Rows from block 12, named by matrix and row number. Each number is 128 + 32 x the weight over its row's rms, rounded and kept within 0 to 255. All counts start at 0. Numbers have three digits each. After the name is the row's rms in percent of the matrix's.
# fc2: MLP down (model.blocks.12.mlp.fc2.weight, 256x768), inputs 0-191
fc2.81 100:165117104074176131108120128146098073108121128168169143140094168150140146144160105096134148137143155156127162139081121145103145067140131098174111155145130124133118127126110169141080118185133187099091130133110151071130169078069132122095141155141153142116080125128152159143110116143113097135153077132121167170130143116124067110126138112142150120086129145153130144137158097142052154135107188153154135135167126149157107174100103170103137146106166110168123106164054089143103151198152170117153182063086145121153162106123127149091090126107152198200106115086171091129137078083125086141
fc2.82 104:064157165112100149173145199175122126138108119139127126136155142151110114049141077102160147092168164133101072125102071039093172105082103127108080097084111041137119146122110146161181097126067123179148137118179107148085139117102148098163140132249169096077122101147094081133111119129104116111115145159129133128150141192134163082137113149096119130107085143164140136174149141114223093116097198139130165141084114163124079156129108156117070162162120103166083142141172099134142143161111114129126130182187115139111081151130160116151094172111175111056094098098112115145154097114155077090
fc2.83 100:055175169057084143115097146129065150107156165054146140101144155142123145139121127104152183089122131160146063175115082136120128226131151172073013144136130143112128125082113193112160125096077133121125117185114124152066151160103136083087118091138157122109166110107151095119111119119186152133118132119131133179149146158112171112138109138126088151107137098123145147150130135136075117124120190130116120123148098115149112139136081126103176170140117086162083101143101103114167138128154076163092117174137085116122101132177169108152117087156130110111156156142093068099102079102126131125
fc2.84 104:178111077169185152158128072147124161110119156126120160087119039126138127094120167074135077095168109113122124132169142178079148098136097099151139156170125113159150089122103167148131144169160135141111135135095120104164184120150136114148134149150110105145169133034135132117069137190156138089134157106106152085097070161136117177138107082108039152140160123118125113142137068096165110169124188107123105140102080135182110160097176133145109136151113100157142160118106123153104109152125104144094085104084164159090144099095104160214124108071124149135159166106102110117177131062111110123
fc2.85 094:097105100095085144121111130126152145154156134121114112155139132162131111138073121161078169091115090094186171110085155170130137112107107101167093206158134193156163152100159142102087094067141123068175103141109127100097117132155093114102159078112125115088113113044046135100133165099177116099104074105093124094177119123139120142168109158138137110115211105126176090178146158074112159158113124119116082141124139111086122127138134166094182092128176169118103092158048140152141120130118113164160138132143141109117147144065136121138083117162156130082166133155156083144110174154150134109
fc2.86 096:183123118101137161098148118130108147076137095057140084141130134078178046153160156105173124138087164113114092143150092115142149083126136129144122150132162085178141087135091100162161124058162162128144214173156101132144147136171099114121113181155138186125083120058103148072138167112112098131124093139122147118083144091194148141146129098140171099160144134124064089147109124062150109172069145129112159128171115094161130139149163112164138168117110111124117130163135150119141098135137127111098141094120148162095171161131170167118120187081123109167130113056121199126147154094140132171
fc2.87 102:073093189098154127171149069156160092113145161120144118121129122115190151125127104145127164133107160143136112121144172114159062147128117123147155157111087171118126168110129139127056146155147101110090089098206133145173110109127131136126122141122098222075086125106166103159135167210160107150145127102219169048105104126089103132125140088109120135191124136112144094203108081155123118101150137160064134145132084107110130105167144098166114100111131113160096140166121145111174155100128118163083084072109114098123094092142120128151181112186087117128152103119097140112158197126071150120
fc2.88 099:103123091143162123111216171131120138133104126114136211165128092179109087115157139138181175120170139082136160205103173123096099092129100074156168115172160142141113108180093110100113160108104130207156167143190133104077169157048108122087166150128148095147114129153127082113111124165137145090166119103124078135133111111154112150127143140142087183177138142097141140063169099175106112128159211155145110175105193121144152104058098105134164174121161164099094073139127125218090149177122179043119106070130121157099127154083124143093105096129144123123122103081148075140186142123146134120
fc2.89 102:101151069122167183152136163091130085109174124116149101110167163129085151129137144131127135130054124134132182128117161131149146120139125111109064149146166160117122087131132119146112113118129140110096137149089162098094145139195138125122167163184110113157104126140150178135122082153166110122068142151147146135177122138185147155101090104074139156168167123133103147082088126141093153100105149116153116157132136104122169167161098107111167145141132137064106118084127135161083155176128128140140112140171101144167147093127136111128147084089150155091134071091090134107107156135172198194
fc2.90 100:146175116135130101096109112115165134170161162140160169124136105091104173067086084102149096123122165125178144100117153118137130120173095148104148135107180113078124172121105155147078085113150121162045114129131102093148107110175172219204135101134102131168114108132133131128067071163136134090160139132128080087087094160103150156187138150156088089151138168134160153074127114124123124080087081120153169150153120097151108126150140098109140126124115150130149166167149157161127123065130131156129103117075144076164126077103132138130091129124146112153099155099116107135171130123107145044
fc2.91 109:098109147137123180145112140128117159114155099172149092147124143124122130132121119152113170100109143140160150157136118077063156092127141080134084169114131072199154172151115119133142113081088131183163138142116081158097142153148108079118171106142176146144083163167083195154145161189098188060063081142140094189210151101078203076063165140133110161109098159127080106152112046112156147118141142121181091139092141139220126123162105134138074091140065132064154102118071116060136164085085170141142122145144088148087116127122100122161091129133108136144131129191152133137065152180111137134
fc2.92 095:098101120122120094160156162085183097126159137080122128092129057131133115148050114088071153165137194148084115143150145111116137140146129122105119091035131156160120087176157083140143109137086121067125051100143157170101175112150132117148099159111105132108172133234129087122129112101076126100185167116154106110138104121121154141091182152164078134105115104113073128068114126134148135108116129098156078180132107165142111162140112157157120130063194087152055159111119148104116102098132112060107126117107082102102084108099121086173135166158155161126073116083124117143144139088103128125
fc2.93 099:105175175140147140109107148144131109159166146166101171093147132118212119173147142165100158146094119098127130097117112099097085098107180141150132159196094131123143092136054145079087095150176156095148096065119117107166148134137158131141104134099188120075187128062122145141140054133111206089133140146171070097123131175124098103105162152146136167160122121173130097131100173102124144198142125072163125176106157108119080118133115129114090038124044092136110132076174166112192063163128146139090148087104120146140100122167115169135129111096100133137155145167147109155184110072177112080
fc2.94 106:117137105138167138085138085151088143115121096187116137139098121170136089150111217125159124078198134093120173088113098106156110014108166099106122058152136137112126109121166111147152085150092107128136166130123173189078186152109124092131113103091125099207115162139102099125093111140140123144133060141123158222151149108160141134125087122138159075153187152097114116187129090112093075083117146160117138080098147105140101135053063095119156088084112140110147105123153133085094143141103113130147163059108086127092136208147102152126184121164168050155131168159048150153116086112094094140
fc2.95 089:129129148163099148157074185105065181098081144112163119079128096128174107122175150185088131200163148148091121170118127077126150100134115222060141058122132128129125166108121086149111088173114081146118095137086149126147134167153122180134143129168104135111116129110119167117116139074138157099140161120110124096074046088162133114152137072073160174087112147138121194131142113151144119151132097174087155110187056089106152173118118150103096151049117136104184107151131144069148155105185096141092113178132155129176152068117127125112119016111106160125131092190118081088093000105172144111
fc2.96 101:135170150159064089138160130137082082077140118105149129093158127064154158119122129077102114163107071136137167107046149178165040109160063165105135093148180169069122084171119128181116125138158096115094101135153122122157105137082125203170118134109140133146101105092082110156127118122151175113146114132110141103129108114134140165127134123131174124063119108071124135126079127108125090130102164147087160076117113094119099110128113185116126142126070105157107167141138165180095162106091138140127073142177113113169081182154053088119116080214195113134143163146154142100094130179118111089
fc2.97 101:140144116128105147109091106135090077128084067120137196057140136071143176140120130094129144130167185167107090120125185106120103150122167124114123130078076144137164086174128154118175108200069184136122119148094167157170104169160158087120072124161117092159167099114143103153155130112130068123140130115156114104113139094056154159134140159126128183087139067117114090065123140121073138169136156098122166107143125195212144179160159181124101078128117173160171121104116195122106120144135126106119120102178109124083156160135185114138182137140123088136126132081093148134137102139149166126
fc2.98 105:142086090104102173123175082098120103150091128060154076111187139140141200194150078117149151130067174123108162155102198130086132151130123136116116142191167100189083087144130111125112147116086123124083089089160163155106190111166125133100068113143116103122108163080166139135143105152136144113144157165152105099139138115114106120131128110082078158068064088121163140123148123200173101177126077058149173139092112184200134177144160087125070080138179138161109090115113156142132110133087141140187097152147076137143094091091093088076109170098090158150148087105164147107208172171158130101
fc2.99 098:144208061117149123093155154144138123140158138113069129090128151160122186122166107173174129212129066112125125122166167103125144121056124139087091099117107108113121180085110185132183084110120135118113123095086062222119100180102157096102075141207117129135066136127126121107112082150153084141110205086138130130108113145134113155132088147103118097106148132083103134162148134150167100121105108161156087165121137139135120128137146135131122160070096126087114163111182115190126101159138060142134078184162080129206147107198127145141120128101107123135080138119135100093150154166092132159
fc2.100 103:121166149124162080135185170080132108127099139105148095113155181102103169174108120146167097155140144120166184170156181129136065109184158122135129093109144208160093157077172120110077157094126149121074131114151089133103116153080164145176088083161130132126102099195111152107173133162165118097110116151130116172125138102158087142116175105169188139180107080098161128082161141161138158120129170136131156199186072099128153087108103121135199163119130113137114152073189165094131119092118153139086134133153160113097083136197123107063122116147088138106135121107109106101144163128124090142
fc2.101 102:095123161134087155131149117103102057094135070145124123125110139100133126127098086165098141166116135076194088116189116110142149179111173145155134113107070104149057141121145072104120095122081145154150116129078128150113127145111129139116092151162125147168125131086148213149135152104116114172161131167173173093135167065231117135127166090127121097123179110153102145109127131137164174101167196166200131124150120165136153123098161156078108143141144088107036115056118158158108136100159112162156125137146111091100088131175140127155160131156155016129143129033112138078130097139128094087
fc2.102 103:151147061177126142127115079127120123154187134078100019079184092123157118101158184123160123087131145136075084109148074114070075183188113124103151136103101095128147126087203116180159180115081138164055175120114136107129085130168162197142145133135099102115124139135114068145148119132130109103156201150099147124133143137141172118119142151105117137136122103167138143093181169103114095071084094096200106108118060138149116092130135184145102131130145107119081176131158152108195155152144101163158115176165161109112046181127096163142100115115146109155149146118184108153094116102131161173
fc2.103 097:149116107135184150155114123080111087155143137090119100166099097129116101167146139101146109130140096181134106159140205138137130106146138124138166147115129125119172152120133116111084080075103083157058130153155093182171129135085067142143141140119143149158179132106094121103137163115111163101133137153154161174169164168167154141135089067086132113138131170067141143055101106123081064142142161069145085161070142122112108129099144165157059174123134129072118124173107149076115109096059121029133116121158159108050122131160130177069093130137079151139112046122155085101145150188146161129
fc2.104 094:086120085203145164082128112141093146127104127107140161124124166142079077163165121122161160088123134106166144103169138114114146096118147117104111114160175092147091102178146082068169145132146113177139125144122134169170126117119125092150160162026117143111171119072052089158096104144152149147101120201080099112122147170109084168134161151113130062135146089103118132110164094055124101080159151108099082074180170091171101127083124087087112137093117111124126133102191132112091153126163112120139085140109092199106106151094091099138163125157134180090073102139136118122118117106131156216
fc2.105 096:125174123173086172097151145130103158099147146139156138118135132087098169164108112158098125138087175120148104134142176127150113162151181153094080117099133141080168128210182088177055122204111122087175122146137167129149170151130112123075114112187136165088061140124123123156113179143112125154102139139088128108171173087109147142128151162112156141137184126154160137126140100154105145123130144138151150161108160188069092130146098125146118078126125149053109192204131137136105149136091167099154107126107084123101126177079153150080165091107058128130104166128098148096140145095152141135
fc2.106 106:102080118077138126105098155122101179097128067141100104116133175073194142138091100122119127131174133109187107145078140124133136137126116181153161165126139132088113112092117148063134123173098163116146063107133136122097080102094125118093130122208139166123063136157114138089124169129163098149104118082171113109091047139149132150131148125181152107118125134140180156129135153171145146126121153208147121119158107141096163106132108114080151152125144102083166160163144155107156134139169136091138072156106115128091140105143108158121126138155110134120140190092142135105151150076213126087
fc2.107 095:141126148157118195131120093129106135119121134156117164142153112078125117129115126143149101046157133093184100083135156122069118153086089180137142190121111138123129138054087172113167175137136143110107150150110106139071100095120104172193085131121125096197133121164069159058114141147137144121175156159119130162125139068136132117086145118100142104182176100152166163126115207090128112107120128102159144155122147110186133106189124098175203131126104108094056113091136102115105108103134152130077163115154141089101104114201149173116096165136123146076151101158075110142114090157138121126
fc2.108 102:183117150165171108105167119149079108145122113195166167154112110119100155174127122105094123152177097116090116139148052121135180136115113170175118102151147130121086148103131149205102093117179138104138113115093093132091141145161141104075064155125164082165083124154172117157148123098137101122062110096107143080136126111158100158170217118088154134097109058159142112131197128101125125177166112151107138094134151117135147102119129105088146111153125091181097140128132128131212057181124085113118119158152112088142106154141099118151209118177160097159105127143106121102083134146123104113
fc2.109 102:125135134203118174134107094099138145103107135090160075160124059139123109112148131177110136116150124124111134109124114123177178122196141183129134163147134093114157156146127124112145156123163138142173154121068135108126058161141137170161126216122102119162094118147055118154113142136147155077105128119135155104128099131118147151097104146114122129140188153103095111108142128154121137114146123156099111141164133074071159144105138150133117114212119141152137094154040140107073133078122143135143147148072174118148107151121159094090174126147109057148094139113136140104187081161113112157
fc2.110 098:166115145131166191090114180160119167107115123124119166133133148155068220131168084162126058178107069196141149080144135138126122126115145099149097106144137086141181127188124080113116135162113144118135086118145141077122128142072127117109100103172151115187092094148118149158130083140159148136053138121145102107129091129150123144117118049116159141175137124126153180138146132137110139148059103126113160187163080115132115127149179120125134161160082138109146114122101152180124129084075129069063093148165142127172114113090134162110138146113077083126075100172159141080172085133100152123
fc2.111 104:155136126165135121158114086155153188138090091063123139158117130162065127154130144176109112134144165103151092152169129198134076117160153051109090121106092114131103129101072113152164133160143148143140146132135149135102108127100106118192109151079127131115155112059129122168149167072165126187132155159118144154146074164071132103099097137073071094069108138162086159162085080146150155163169118146114134135160166129108156111068146077197156124154080083076201082115115115121140140162144176095108187127100141129061085149043155102143112116091171165138135144164121154115162164144101140099
fc2.112 102:145159139144053139154110054127162075107136095045178089082113171170095168131158104111136125130064129147122226147136136161125149153125141097116107130129121103107086102061163129156102161151110107103137133092096178138128189115175127077143141145101123178146080150088134131137152106176104060165160131145084133137122172128140137124165115143145134096083150078151110150075142068143115125165146183112150097111120111126138130103166130120118139156066105163083122045134150159145026152161152112115085115111097090081191134079075137159131054121140111165136090094138173103158119118143091140087
fc2.113 112:158070127121122116048119123136184132119153089148117154115129149091116184149079132137135170121139153143159087123119123119072154167107041084165120095121115151067154094119120148107109145171125183144140106126154099167167091058108058090161153096109078141144161182113190124172146133153110134095161137183133091157064139164142140142144130086190161136131110113173114081146126129119125133102132082045166047103106088166178122119121170138135141106212121124153150132115112143145144093066147148165142140135110173110112152072064151093148074149125119141151124175168151098137136162130148123051
fc2.114 108:154133166145084118101130132126148144118116166094142167197130050157169072085122101144095128117065153100133125079102168124079119110139103183139145142125107146141129145155133167186105117138107103194159085120085190047094090105060149200169138126124212124110120124115093120208102182151172134180112091128086139153107094160106116175172145120101144174150102131134173141108138134158177131127108090118152119166085133123158123144118097128133174095124112130145114096068119134162213161100112114119149129111153103169095125103141089142123146080132133121111156109169116145191151104169174123096
fc2.115 103:134084082075112103074111159164098149110130129133144157120139152138154114151155101084094116070137175101133140097058119119089141077146111103100111086121102083187088160171183123117151056091048126134133132162078144128037111113108090137121129094142114088071123094144087103157173198135147154166146123105079156092139175067125144164067180132140111146098131100141145124095187113135091156120106083174140165108108137115124154123165135147132128107163142162099088154132108134143188154124160157138135109160106051117111153076128175071089100135098127106136179144167129040128113117173106106144